Weights of a small image embedding model: depths [2, 2, 6, 2].
Rows from block 4 of a small image embedding model, named by matrix and row number. Each number is 200 + 20 x the weight over its row's rms, rounded and kept within 0 to 999. All counts start at 0.
After each channel's rows are labels from the 100 images, of 14848, where the channel reaches its highest value: "responds to" is what is common among them. Only what is clearly more common there than usual is listed. The data: drawn small creatures on textured ground. In brackets: how many of the 100.
# c30: last pointwise conv (model.blocks.4.c3.0.weight, 352x352x1x1), inputs 236-351

c30.192,163,213,183,194,201,202,196,175,182,187,177,207,148,187,136,233,203,209,200,195,206,215,192,183,238,200,195,193,205,192,184,230,210,185,154,184,206,184,183,215,166,215,212,205,238,216,167,203,171,193,231,204,202,181,197,204,198,207,196,206,233,195,229,198,175,186,199,195,201,194,206,172,217,201,192,186,208,193,199,220,199,225,185,185,212,195,189,176,208,233,203,239,206,196,198,166,197,184,212,164,222,220,210,210,213,213,160,224,158,188,191,203,184,215,245,219
responds to: beetle (33); spider (29); white (26)

c30.200,209,224,181,234,214,248,212,214,208,190,212,212,231,202,238,209,180,188,182,216,185,151,188,195,225,149,194,178,202,179,176,191,215,179,212,193,202,215,182,229,179,197,179,194,195,201,210,215,206,188,201,191,222,209,213,215,172,215,219,223,200,172,184,193,170,223,190,201,228,220,191,200,201,206,173,197,193,231,191,200,192,193,198,189,183,197,205,186,192,181,187,193,218,191,212,191,181,217,188,157,203,219,150,207,206,217,193,206,178,195,202,232,221,221,204,205
responds to: white (39); turtle (33)

c30.96,193,186,226,204,201,182,188,214,226,231,203,202,189,176,192,212,235,218,172,190,162,184,220,215,192,225,178,215,199,222,205,186,196,205,195,210,177,187,221,151,217,219,211,178,211,194,214,209,216,201,190,189,198,196,236,193,181,186,221,177,181,192,170,198,189,212,212,220,201,217,216,197,200,194,223,203,223,214,184,226,207,221,189,181,217,201,222,219,194,223,180,228,169,204,221,186,209,210,183,196,212,205,197,194,229,160,196,198,231,188,262,227,208,195,160,169
responds to: white (30); snail (29); creature: snake (25)

c30.97,210,202,205,184,180,179,225,200,224,193,210,204,217,192,228,214,214,207,200,195,173,196,167,191,187,222,187,168,207,189,203,217,174,176,186,192,184,188,230,201,201,213,228,176,217,171,226,222,183,192,199,213,188,160,210,197,195,211,189,203,175,176,208,248,186,182,203,179,216,215,179,180,212,180,167,201,190,193,208,226,227,181,209,205,248,191,199,218,186,205,213,193,189,171,234,214,228,174,204,218,210,181,196,165,187,223,201,200,213,166,198,191,193,189,197,196
responds to: dragonfly (81)

c30.102,163,214,241,194,234,205,188,229,200,177,208,235,184,186,206,170,189,195,173,192,195,225,195,163,202,226,183,146,198,216,200,199,179,168,196,178,216,188,182,199,164,180,209,210,149,205,186,169,201,186,183,201,182,170,188,213,250,204,216,197,185,202,207,188,172,182,251,186,180,178,200,167,206,216,205,172,168,193,196,217,171,200,163,214,206,184,212,157,197,217,225,213,216,198,181,177,197,232,174,182,196,203,186,192,174,204,167,203,211,188,219,194,168,201,192,169
responds to: snake (86)

c30.337,213,160,196,195,167,203,222,178,196,188,195,194,205,196,201,175,196,187,198,197,217,206,219,213,204,230,234,204,194,182,196,221,219,210,202,200,206,185,219,188,202,186,169,174,207,155,188,211,151,191,194,185,219,186,226,186,190,193,202,197,186,200,191,191,187,233,212,191,205,182,164,197,231,184,214,211,208,198,183,206,178,178,198,207,224,198,216,207,186,228,203,208,196,152,201,185,200,185,195,182,173,196,179,257,178,151,183,170,226,186,202,227,212,210,188,179
responds to: jellyfish (57)

c30.257,159,152,171,220,200,233,197,210,195,210,185,165,232,204,185,243,230,172,205,234,217,161,217,205,213,190,204,179,221,201,182,202,220,193,197,184,171,252,188,205,180,171,180,200,182,210,207,202,219,193,180,222,195,206,188,170,174,189,170,194,215,196,221,203,223,180,181,201,225,189,200,190,227,197,183,199,219,195,190,223,190,184,187,238,141,162,208,204,219,222,212,162,211,225,204,194,203,197,246,190,223,199,165,210,194,191,178,212,221,182,227,186,221,190,207,217
responds to: yellow (25)

c30.60,196,217,187,197,191,200,218,211,157,207,205,222,225,217,184,206,211,214,184,219,177,173,189,204,201,235,206,178,225,213,239,218,201,216,191,179,256,178,213,142,214,201,250,211,186,215,253,180,211,241,205,198,242,203,199,237,210,190,216,196,209,185,198,194,198,168,209,211,245,224,173,215,270,219,186,223,190,219,209,201,194,212,169,221,216,198,210,188,189,224,197,200,187,211,179,205,184,185,195,190,198,196,235,203,212,185,214,200,234,187,150,206,209,199,186,175
responds to: turtle (80)

c30.260,208,186,202,211,210,184,222,182,178,191,187,217,182,194,210,200,176,205,199,188,219,194,201,198,187,228,203,194,174,218,195,180,213,207,183,167,199,214,190,213,163,180,214,231,189,199,181,215,167,188,197,189,195,175,165,227,229,151,228,166,193,210,197,224,178,193,193,167,205,187,216,170,196,192,194,199,215,209,197,218,189,197,225,183,191,200,214,214,200,242,259,175,218,241,189,172,213,175,207,207,174,199,179,170,189,218,189,188,192,171,184,187,152,197,214,200
responds to: snake (36); white (34); dragonfly (28)

c30.156,166,203,175,214,176,192,209,204,205,180,214,225,194,200,178,167,162,185,180,181,194,212,193,200,185,170,156,182,181,206,168,234,188,153,192,183,177,174,192,206,200,190,214,199,190,233,214,209,226,242,173,205,182,196,173,216,218,186,175,198,181,212,164,152,208,191,228,197,189,197,221,187,220,195,197,169,171,222,212,183,217,234,217,209,220,219,218,206,206,211,181,159,217,203,177,222,148,248,209,193,203,224,203,197,226,196,200,202,200,213,214,203,202,218,178,219
responds to: small (69); white (33); snake (29)

c30.81,196,176,154,159,193,171,191,192,186,223,196,197,215,193,194,227,198,190,186,192,175,195,188,213,171,217,208,175,200,219,203,214,187,215,202,182,211,195,206,202,192,197,144,227,228,213,194,152,233,164,188,205,183,193,207,196,211,182,204,164,196,187,168,217,149,178,187,237,173,194,227,205,210,184,191,203,192,179,170,180,222,218,182,217,205,207,198,241,205,188,209,203,223,166,208,197,191,209,182,224,212,195,197,216,204,199,203,198,219,199,185,204,213,188,202,197
responds to: small (62); jellyfish (56); caterpillar (27); colour: yellow (26)

c30.52,197,240,188,196,191,177,193,216,207,202,175,217,173,200,210,188,220,195,215,234,188,139,167,192,196,200,248,205,218,218,181,203,217,173,223,217,191,200,188,191,186,210,178,207,222,195,179,218,207,203,215,190,223,213,208,232,188,176,191,211,176,221,185,182,185,196,208,202,196,198,205,180,190,197,184,180,207,197,214,200,201,181,150,198,190,229,207,191,225,190,165,194,213,156,198,202,225,213,165,170,207,200,182,230,226,220,163,198,201,214,204,219,205,199,202,166
responds to: fish (31); white (31); yellow (28)

c30.103,180,211,190,264,187,153,230,219,175,197,185,199,207,247,193,222,219,166,219,193,197,222,221,196,210,215,217,175,181,184,195,204,225,180,168,189,211,209,229,201,204,195,196,183,214,180,219,221,209,161,213,237,223,200,182,241,217,211,220,168,208,190,232,219,216,175,162,191,204,204,217,177,204,214,182,225,194,203,229,187,208,235,182,222,235,204,234,177,197,210,192,232,193,204,175,162,188,186,216,215,183,186,207,217,180,208,169,229,214,229,181,176,207,186,155,197
responds to: jellyfish (85)

c30.349,219,177,182,181,202,225,203,211,213,161,214,222,217,233,187,216,231,198,180,180,190,207,185,209,186,188,230,196,145,255,189,191,232,217,217,205,218,230,195,209,210,206,164,206,176,195,242,239,210,189,210,211,177,170,208,216,209,198,215,210,207,204,201,216,198,217,188,175,207,236,182,189,237,248,143,214,192,193,182,147,214,188,210,205,228,265,196,200,201,227,210,201,207,182,167,211,197,213,174,204,194,213,195,228,213,166,193,181,225,181,186,155,155,195,189,197
responds to: turtle (25)

c30.253,167,192,222,194,233,223,215,219,174,177,169,197,231,200,242,248,199,207,175,191,227,217,206,185,219,215,177,216,183,173,166,204,210,164,196,237,218,196,199,198,197,174,199,205,215,187,193,198,210,191,168,224,194,207,218,195,208,172,196,204,212,192,207,210,200,208,205,190,176,212,205,229,187,176,181,178,205,217,194,212,163,191,187,214,199,210,192,212,189,229,188,171,214,192,214,211,198,222,190,198,208,255,226,188,197,197,238,207,241,246,196,194,218,258,188,189
responds to: turtle (73); small (72); white (26)

c30.336,172,205,200,151,241,166,198,157,187,237,247,224,187,201,204,207,161,213,208,212,175,208,194,198,139,225,198,181,218,195,192,188,220,191,176,190,218,204,176,210,186,196,192,212,202,186,197,198,186,163,233,192,212,200,196,201,187,178,222,222,173,171,193,174,194,196,212,212,192,210,219,212,200,182,216,192,189,229,176,233,201,181,177,203,202,192,159,193,223,212,183,226,189,169,207,165,198,175,183,204,215,182,175,205,252,215,222,199,164,231,206,227,214,151,198,180
responds to: small (74); spider (36); snail (35); colour: white (25)

c30.50,174,168,220,199,188,196,200,166,216,193,217,214,206,157,210,177,187,207,225,166,215,195,208,198,212,174,201,162,181,205,160,207,205,214,234,203,183,174,206,188,198,182,178,215,199,193,160,205,163,209,202,209,248,214,201,228,191,183,165,232,232,187,200,197,219,199,172,205,208,226,230,221,233,187,207,189,202,198,219,200,168,220,191,162,192,203,202,244,186,162,203,189,243,223,194,213,193,206,204,234,216,198,226,199,154,203,192,187,196,193,204,207,199,193,201,194
responds to: white (28); yellow (26)

c30.91,237,204,187,197,170,192,230,163,185,209,199,198,193,207,226,189,210,204,217,194,182,173,207,183,217,161,221,232,207,194,185,219,201,159,233,165,179,211,183,226,185,248,214,222,231,206,194,210,216,167,209,202,178,175,186,215,170,225,179,220,179,209,184,207,220,193,186,200,157,205,167,175,227,196,185,185,220,223,196,166,174,206,230,196,202,204,209,182,224,201,219,175,183,203,182,172,152,201,164,226,189,181,175,207,221,218,194,194,207,175,225,207,183,229,199,196
responds to: small (64); snake (39); white (34)

c30.271,219,201,201,184,187,194,207,183,180,208,190,219,188,191,168,177,204,230,221,234,207,198,188,224,211,183,185,194,237,208,197,180,215,161,186,203,143,222,193,214,161,202,201,207,215,196,194,154,190,203,176,190,224,147,202,184,212,171,219,210,186,201,193,210,242,196,218,197,226,195,191,209,200,209,228,193,243,190,181,177,195,204,204,218,232,213,188,233,168,207,193,193,251,211,196,212,196,222,198,199,150,205,234,193,238,231,202,190,186,194,190,170,228,234,220,188
responds to: spider (36)

c30.123,205,203,197,245,206,205,229,226,225,244,207,231,173,179,210,200,217,210,206,198,207,197,177,207,128,179,222,191,194,177,199,218,201,187,195,210,169,193,212,229,174,204,172,212,188,198,201,191,200,183,193,203,196,215,199,201,227,199,193,191,205,212,223,213,213,162,208,183,223,182,205,184,214,209,235,180,210,195,204,208,193,194,220,189,193,203,209,212,211,186,204,192,217,197,199,174,213,193,190,218,204,205,158,193,195,196,191,189,181,234,225,180,214,197,227,173
responds to: white (27); crab (26)

c30.160,212,210,228,190,188,198,187,177,195,238,194,170,246,179,184,205,209,166,203,229,207,208,190,177,194,181,180,199,237,190,208,164,213,188,226,231,230,180,232,209,187,210,224,195,197,199,203,213,200,215,211,195,220,206,223,212,164,194,175,226,196,222,185,195,200,197,221,185,225,198,205,210,208,200,181,229,179,174,198,182,181,191,156,196,191,229,178,203,220,218,189,178,204,194,186,209,227,174,200,206,206,167,192,236,215,203,222,178,196,221,212,205,210,199,183,243
responds to: snail (99); white (28)

c30.139,188,202,188,209,172,197,189,203,175,236,196,173,234,191,198,192,237,166,153,201,212,220,221,211,185,209,170,199,182,173,196,186,197,207,173,211,170,192,212,171,184,186,208,175,233,181,221,207,207,193,183,233,190,212,196,178,190,219,178,236,225,192,194,215,219,213,205,195,187,178,194,199,200,200,191,216,183,189,209,198,197,173,219,189,213,229,191,189,185,203,196,191,186,189,188,195,206,206,199,201,181,158,205,218,205,187,224,187,200,199,163,222,182,178,180,192
responds to: snail (84); small (75)

c30.115,225,187,200,215,227,209,229,205,191,221,182,219,183,178,198,226,182,168,217,189,216,213,192,230,186,187,194,190,192,210,156,176,185,206,223,224,217,222,197,184,205,217,192,199,220,212,205,196,201,216,207,193,211,218,225,210,165,224,172,226,219,197,241,198,207,211,199,200,170,195,202,201,217,186,193,174,201,212,220,192,207,206,205,210,219,190,203,173,211,198,180,194,185,214,230,188,206,211,183,219,204,195,186,179,206,233,214,207,173,220,190,192,186,180,215,184
responds to: dragonfly (86)

c30.292,232,182,197,188,160,211,222,213,198,216,207,252,230,187,196,188,183,180,216,204,200,195,153,240,202,229,166,198,222,231,212,181,183,170,189,204,202,180,207,202,213,203,189,178,245,200,196,211,186,194,179,182,212,207,222,184,196,201,204,170,197,222,209,198,233,210,197,216,190,203,192,228,203,268,231,197,193,219,192,216,183,178,218,193,184,197,226,171,216,216,198,215,208,176,198,221,207,211,193,194,205,206,219,176,218,222,196,218,191,178,203,202,178,220,196,190
responds to: turtle (39); beetle (29)

c30.181,195,139,185,211,179,198,213,156,239,205,231,225,194,191,193,174,196,211,188,234,193,210,167,187,210,228,197,204,207,215,215,189,202,162,211,201,185,198,184,215,206,213,186,199,179,212,171,213,207,191,213,197,196,198,184,182,214,201,218,204,231,198,198,184,178,188,212,186,216,183,241,202,206,218,191,239,201,213,229,177,227,228,217,172,212,227,167,211,200,206,182,193,221,221,171,219,194,208,215,237,198,200,178,195,229,196,211,215,210,187,235,167,209,185,217,191
responds to: caterpillar (46)

c30.63,230,206,177,211,196,186,164,177,190,177,203,233,187,204,198,228,187,210,174,235,197,223,185,206,193,193,213,209,244,195,181,187,187,162,192,235,156,193,215,199,185,231,175,194,197,231,188,222,201,211,201,228,236,168,204,254,226,173,203,189,191,201,227,176,188,213,176,210,178,181,177,168,187,214,173,208,193,217,163,189,169,208,165,186,229,198,221,194,171,208,239,192,247,185,201,200,182,177,188,196,212,197,184,171,207,229,186,212,197,199,195,234,193,191,205,201
responds to: crab (31); spider (26); white (26)

c30.53,194,201,215,209,168,198,224,243,192,210,219,173,206,209,193,196,202,196,183,216,186,191,214,186,188,193,198,197,190,210,209,164,230,205,194,175,206,216,206,156,154,185,185,200,194,192,185,219,166,223,135,191,162,198,191,191,198,207,194,211,188,228,206,222,194,217,218,195,195,187,190,161,190,244,195,228,182,198,226,184,188,197,190,195,194,205,218,238,198,200,187,200,192,208,177,198,201,220,208,232,177,180,198,195,197,175,194,184,214,177,184,223,210,211,175,198
responds to: starfish (45)

c30.5,196,187,206,166,196,198,211,216,188,186,173,204,228,189,186,202,200,214,191,184,218,190,191,184,193,222,211,213,184,153,210,173,177,223,188,174,238,191,176,219,193,187,197,190,167,217,199,209,199,230,207,202,169,196,202,179,193,203,188,197,193,220,157,198,205,214,187,197,212,224,217,196,207,194,233,186,248,189,174,223,199,200,231,181,226,214,204,214,216,186,196,205,165,163,209,210,245,210,214,188,208,198,196,220,192,182,195,172,229,213,206,200,178,179,219,181
responds to: dragonfly (29)

c30.20,194,203,212,195,267,183,182,220,189,201,209,186,202,207,222,205,164,188,234,208,198,193,250,197,199,166,182,172,213,169,194,207,192,193,204,185,221,223,174,231,181,212,192,202,224,186,190,195,205,207,207,239,203,201,209,203,214,177,173,168,186,206,189,192,193,261,216,199,233,229,209,180,227,226,243,210,188,231,201,183,187,227,227,208,182,194,223,180,187,195,250,185,203,203,209,188,200,180,202,209,184,197,153,224,209,187,196,199,184,175,174,206,205,216,189,196
responds to: dragonfly (64)

c30.67,200,189,195,186,227,188,206,194,188,186,224,219,213,212,221,193,200,183,190,183,190,179,212,203,212,215,251,179,217,221,200,210,248,186,219,189,228,174,205,149,221,221,232,196,192,177,160,166,252,234,211,198,170,203,193,203,220,198,202,206,229,191,233,183,163,218,223,212,196,191,225,205,209,187,224,195,274,192,197,185,189,190,227,186,212,190,220,208,236,203,215,231,189,235,182,198,180,216,182,217,200,184,220,214,203,191,214,212,196,207,177,163,219,213,233,195
responds to: small (85); turtle (53); white (31); creature: jellyfish (25)

c30.119,184,197,197,211,180,173,198,238,187,200,199,206,164,227,197,210,221,205,177,208,244,206,218,158,186,182,219,223,181,217,184,176,236,241,232,187,211,238,186,193,188,225,225,186,185,214,235,243,198,173,179,208,173,237,187,164,239,207,160,188,162,233,186,184,240,185,235,187,182,165,196,179,215,262,234,197,219,187,206,213,193,203,206,200,238,221,185,222,155,205,160,171,176,219,190,182,193,239,200,200,201,187,221,202,167,163,196,171,237,214,199,203,222,216,167,193
responds to: turtle (71); beetle (29)

c30.284,189,180,178,168,206,214,196,182,195,194,208,208,255,200,198,219,212,191,203,204,191,217,172,174,200,178,234,211,198,226,222,231,167,220,206,202,203,194,182,178,189,194,199,184,194,173,199,201,188,193,201,178,210,183,206,196,180,184,203,200,204,190,204,189,167,203,186,184,265,189,193,196,235,216,193,202,180,200,202,208,186,208,215,201,198,192,176,208,220,207,211,223,186,208,190,217,199,207,173,207,219,205,175,200,189,205,181,198,193,190,202,187,182,197,199,209
responds to: jellyfish (52); white (26)

c30.47,192,201,172,187,189,198,234,204,182,204,182,192,161,194,176,228,217,213,161,205,179,199,206,177,217,175,209,170,218,211,192,207,185,205,184,215,211,210,202,248,202,218,202,210,219,176,195,187,194,186,187,188,223,200,209,194,214,171,210,172,184,202,178,192,214,217,234,192,234,202,187,202,197,200,245,189,221,179,215,171,185,250,196,199,234,199,245,190,205,207,219,186,202,191,206,192,225,213,231,224,153,200,238,175,196,166,158,187,146,234,181,144,195,233,185,201
responds to: starfish (42); white (31)

c30.33,205,199,206,215,165,159,217,173,182,218,192,170,161,212,200,208,208,187,197,187,208,239,172,199,215,214,205,186,201,232,179,242,201,207,196,161,207,175,214,193,202,149,234,174,211,205,178,168,232,160,199,197,211,242,219,172,181,189,198,183,191,214,201,220,188,182,199,196,209,186,176,179,211,207,176,174,190,205,213,175,200,186,179,198,250,251,200,187,204,219,188,201,191,186,213,158,195,220,197,209,185,211,268,209,201,129,209,210,209,186,214,238,227,179,196,197
responds to: dragonfly (35)

c30.326,183,178,202,186,207,184,187,217,194,184,189,225,178,188,190,187,216,220,184,234,189,200,210,200,159,168,176,183,188,192,189,194,245,168,187,196,174,184,204,201,142,206,192,210,165,199,198,218,218,245,207,189,208,157,194,187,235,187,190,204,180,218,216,218,210,197,223,189,202,185,208,222,214,216,202,201,207,226,238,195,192,236,198,211,210,194,185,213,163,189,176,145,245,193,218,205,206,172,216,170,235,220,188,210,161,185,201,194,206,215,225,211,201,186,213,180
responds to: white (31)

c30.232,238,207,234,190,226,214,235,193,239,166,184,208,209,155,204,197,198,208,233,197,195,234,207,208,193,170,207,225,179,209,217,239,202,212,176,219,208,228,214,211,212,223,175,185,249,196,187,170,199,175,186,210,192,205,158,216,228,221,209,202,228,217,194,178,225,194,214,185,196,178,216,196,191,257,220,171,192,162,188,175,218,214,224,206,198,203,222,222,205,175,209,181,193,157,183,207,197,199,228,190,188,198,247,209,194,194,198,207,189,180,185,203,164,216,181,179
responds to: spider (50); dragonfly (36)

c30.153,200,202,187,212,207,179,222,197,211,200,193,197,227,228,187,201,214,221,201,209,205,174,189,188,204,202,171,219,208,190,198,227,203,174,221,239,213,206,157,191,193,204,191,202,232,154,210,226,205,179,208,236,184,212,211,222,181,209,235,191,214,201,184,191,172,204,204,182,181,176,211,188,174,222,185,209,203,177,232,177,181,204,238,197,211,209,188,182,217,175,213,250,210,179,124,207,215,224,193,188,198,238,174,223,207,179,181,183,196,194,220,226,183,167,194,219
responds to: caterpillar (89)

c30.193,177,184,208,176,186,171,221,225,230,199,224,236,188,213,183,196,212,192,207,173,199,181,185,223,214,191,220,243,179,198,146,196,187,228,225,238,224,194,203,207,214,180,196,222,199,191,212,212,202,212,203,204,217,202,202,227,190,219,216,173,190,191,201,159,200,230,210,187,206,216,183,205,197,207,171,216,204,167,184,177,187,179,262,190,201,195,175,180,204,207,178,194,251,196,207,204,193,189,195,183,232,218,204,190,203,222,185,183,151,201,184,197,169,186,191,180
responds to: white (27); fish (25)

c30.147,197,196,216,184,216,204,190,205,206,194,190,197,216,186,187,194,188,208,219,226,166,173,225,170,232,190,208,220,143,206,225,182,225,205,210,195,172,223,192,212,199,215,186,221,259,159,209,187,176,185,214,201,178,197,190,205,195,214,197,234,187,220,144,218,187,185,188,203,187,184,179,208,195,214,183,230,210,230,210,181,205,198,194,177,191,203,217,190,220,175,185,209,208,184,211,220,180,192,212,225,224,189,185,204,183,207,194,174,191,185,205,199,187,200,204,201
responds to: small (55); snake (40); dragonfly (35); colour: white (30)

c30.59,146,195,228,204,189,207,215,219,172,204,210,253,207,203,182,191,228,237,208,210,202,191,198,187,195,217,211,186,202,199,195,192,170,175,183,201,199,220,184,246,164,179,199,224,197,184,201,216,240,171,199,202,201,194,212,225,202,201,196,189,202,178,197,204,190,199,209,207,198,224,213,199,238,236,207,193,203,196,202,197,181,251,211,249,211,187,183,169,250,205,220,193,210,251,185,192,191,198,206,229,229,177,159,169,216,201,207,176,194,188,206,216,147,204,222,183
responds to: caterpillar (88)

c30.42,216,198,204,226,221,215,190,205,209,181,219,185,146,212,197,200,199,207,184,235,204,226,176,192,207,203,182,198,185,203,194,198,180,203,207,187,191,167,229,190,201,218,204,208,184,185,203,176,190,215,211,219,192,199,205,194,173,205,202,178,179,193,197,216,196,184,170,186,195,223,208,209,190,207,194,190,221,180,185,204,169,204,164,198,200,184,186,225,218,222,187,225,214,205,203,210,266,201,172,207,195,220,224,224,209,198,205,233,190,196,199,200,206,168,188,184
responds to: snake (50); snail (44)

c30.282,177,204,188,217,223,196,208,215,243,178,244,221,211,220,190,197,192,198,190,155,203,194,160,174,199,192,204,190,153,214,200,245,200,206,201,207,204,197,210,215,211,237,189,204,209,185,216,197,188,224,239,219,237,218,204,165,197,206,188,190,169,176,212,194,174,197,177,193,171,217,186,197,150,241,192,214,166,223,210,212,216,176,223,219,182,205,218,209,202,192,233,204,184,227,221,172,241,224,195,192,208,225,195,229,202,243,231,205,196,172,201,203,220,173,192,192
responds to: snake (63); white (31)

c30.150,195,201,191,171,185,182,211,210,222,205,234,184,193,206,178,190,152,183,178,201,194,224,181,212,193,193,207,196,173,224,221,185,191,239,233,207,218,192,167,227,194,183,232,203,232,203,200,200,198,181,189,176,215,213,220,192,188,245,187,197,204,232,207,215,166,215,205,213,202,211,226,193,221,183,170,224,192,196,193,262,203,198,202,204,184,187,201,171,204,195,188,216,223,189,226,208,207,207,194,194,198,190,165,189,215,210,194,262,170,216,183,229,208,216,212,198
responds to: snake (42); jellyfish (34); yellow (28)

c30.350,164,210,186,182,217,204,199,211,218,216,217,185,197,207,202,180,152,200,192,214,190,189,200,231,214,194,205,184,206,180,212,241,202,191,188,218,218,178,171,258,204,193,172,194,230,230,156,190,212,224,195,199,205,189,213,200,215,214,222,241,177,196,167,195,214,161,215,176,192,222,192,222,242,217,184,167,195,179,196,195,168,193,200,197,184,206,202,187,208,181,205,169,211,207,227,167,187,192,194,210,219,197,165,208,207,219,208,189,202,214,226,212,206,284,195,182
responds to: jellyfish (39); snail (33); white (29)

c30.118,211,205,215,183,169,204,229,181,197,190,185,214,164,183,248,165,171,201,215,191,215,186,199,245,218,208,202,211,199,216,210,203,189,173,175,200,197,210,224,187,228,257,202,177,221,213,212,212,206,189,196,208,191,171,202,220,193,207,184,184,207,202,199,212,207,190,202,222,200,192,146,214,187,168,185,204,178,222,195,196,182,210,182,190,188,200,228,219,202,210,199,200,205,220,253,175,233,218,171,221,180,184,195,183,195,162,204,214,218,211,226,198,263,225,191,196
responds to: dragonfly (48)

c30.344,192,167,199,187,212,212,202,222,240,212,212,238,179,201,181,185,192,225,230,198,208,204,200,184,198,235,192,190,213,219,216,214,187,179,175,198,216,206,215,206,194,206,192,190,195,152,180,201,226,203,203,166,184,204,160,222,190,220,186,199,154,190,192,203,180,189,185,195,208,183,198,205,205,187,194,206,169,221,208,217,197,201,185,212,194,199,236,201,198,198,217,169,234,180,141,241,210,183,212,165,155,252,201,213,183,200,209,216,179,192,173,190,225,199,230,226
responds to: white (31); yellow (25)

c30.127,216,207,199,211,181,229,209,192,166,228,204,169,185,204,204,212,201,218,199,204,206,182,198,185,184,200,180,210,182,184,190,255,197,208,208,168,201,198,218,192,244,217,203,205,234,177,220,191,231,194,217,230,218,190,212,193,205,185,201,176,190,251,216,194,240,230,245,216,216,176,224,189,216,197,216,188,150,176,174,209,212,202,176,196,231,201,176,213,200,205,199,197,147,200,214,190,230,205,224,209,192,202,199,204,202,181,182,201,220,198,207,166,230,184,188,198
responds to: spider (43); dragonfly (30)

c30.351,193,222,169,207,229,191,221,181,160,225,223,188,179,210,245,214,185,206,202,205,198,175,199,199,232,191,185,222,188,183,200,180,186,207,208,237,208,222,194,172,218,223,156,178,201,218,193,191,194,201,204,207,211,210,184,197,175,186,220,225,175,225,197,174,198,205,221,198,214,172,219,188,178,209,208,184,232,229,189,221,206,245,198,213,194,186,183,185,199,219,193,191,214,199,194,163,208,217,210,164,225,172,211,174,189,183,170,205,202,161,204,216,189,173,197,185
responds to: beetle (29)

c30.177,238,205,191,227,218,200,199,237,228,188,188,219,204,221,198,187,193,197,225,238,240,215,181,213,210,196,168,231,186,200,214,201,183,162,179,202,217,194,173,234,249,218,188,243,232,185,202,181,230,194,233,218,188,215,203,224,206,200,215,172,204,203,215,170,190,192,185,196,197,217,192,178,233,173,177,179,226,199,204,215,200,201,228,186,197,171,193,223,222,214,224,217,226,188,171,218,170,233,202,194,214,223,170,190,211,194,181,198,198,234,227,174,204,202,205,186
responds to: spider (77)

c30.262,212,197,212,196,178,190,179,201,166,195,225,192,194,200,187,206,186,211,213,221,214,205,168,215,203,193,183,228,204,208,189,190,187,195,176,208,196,220,216,218,192,161,221,232,213,211,209,194,185,203,205,250,166,184,196,193,174,167,205,166,214,170,173,194,197,171,217,215,206,206,219,197,255,198,201,192,188,170,200,191,158,216,214,214,216,205,226,178,241,188,230,203,231,207,209,207,199,208,192,248,215,236,201,199,193,243,180,198,205,220,185,196,212,219,202,181
responds to: spider (35)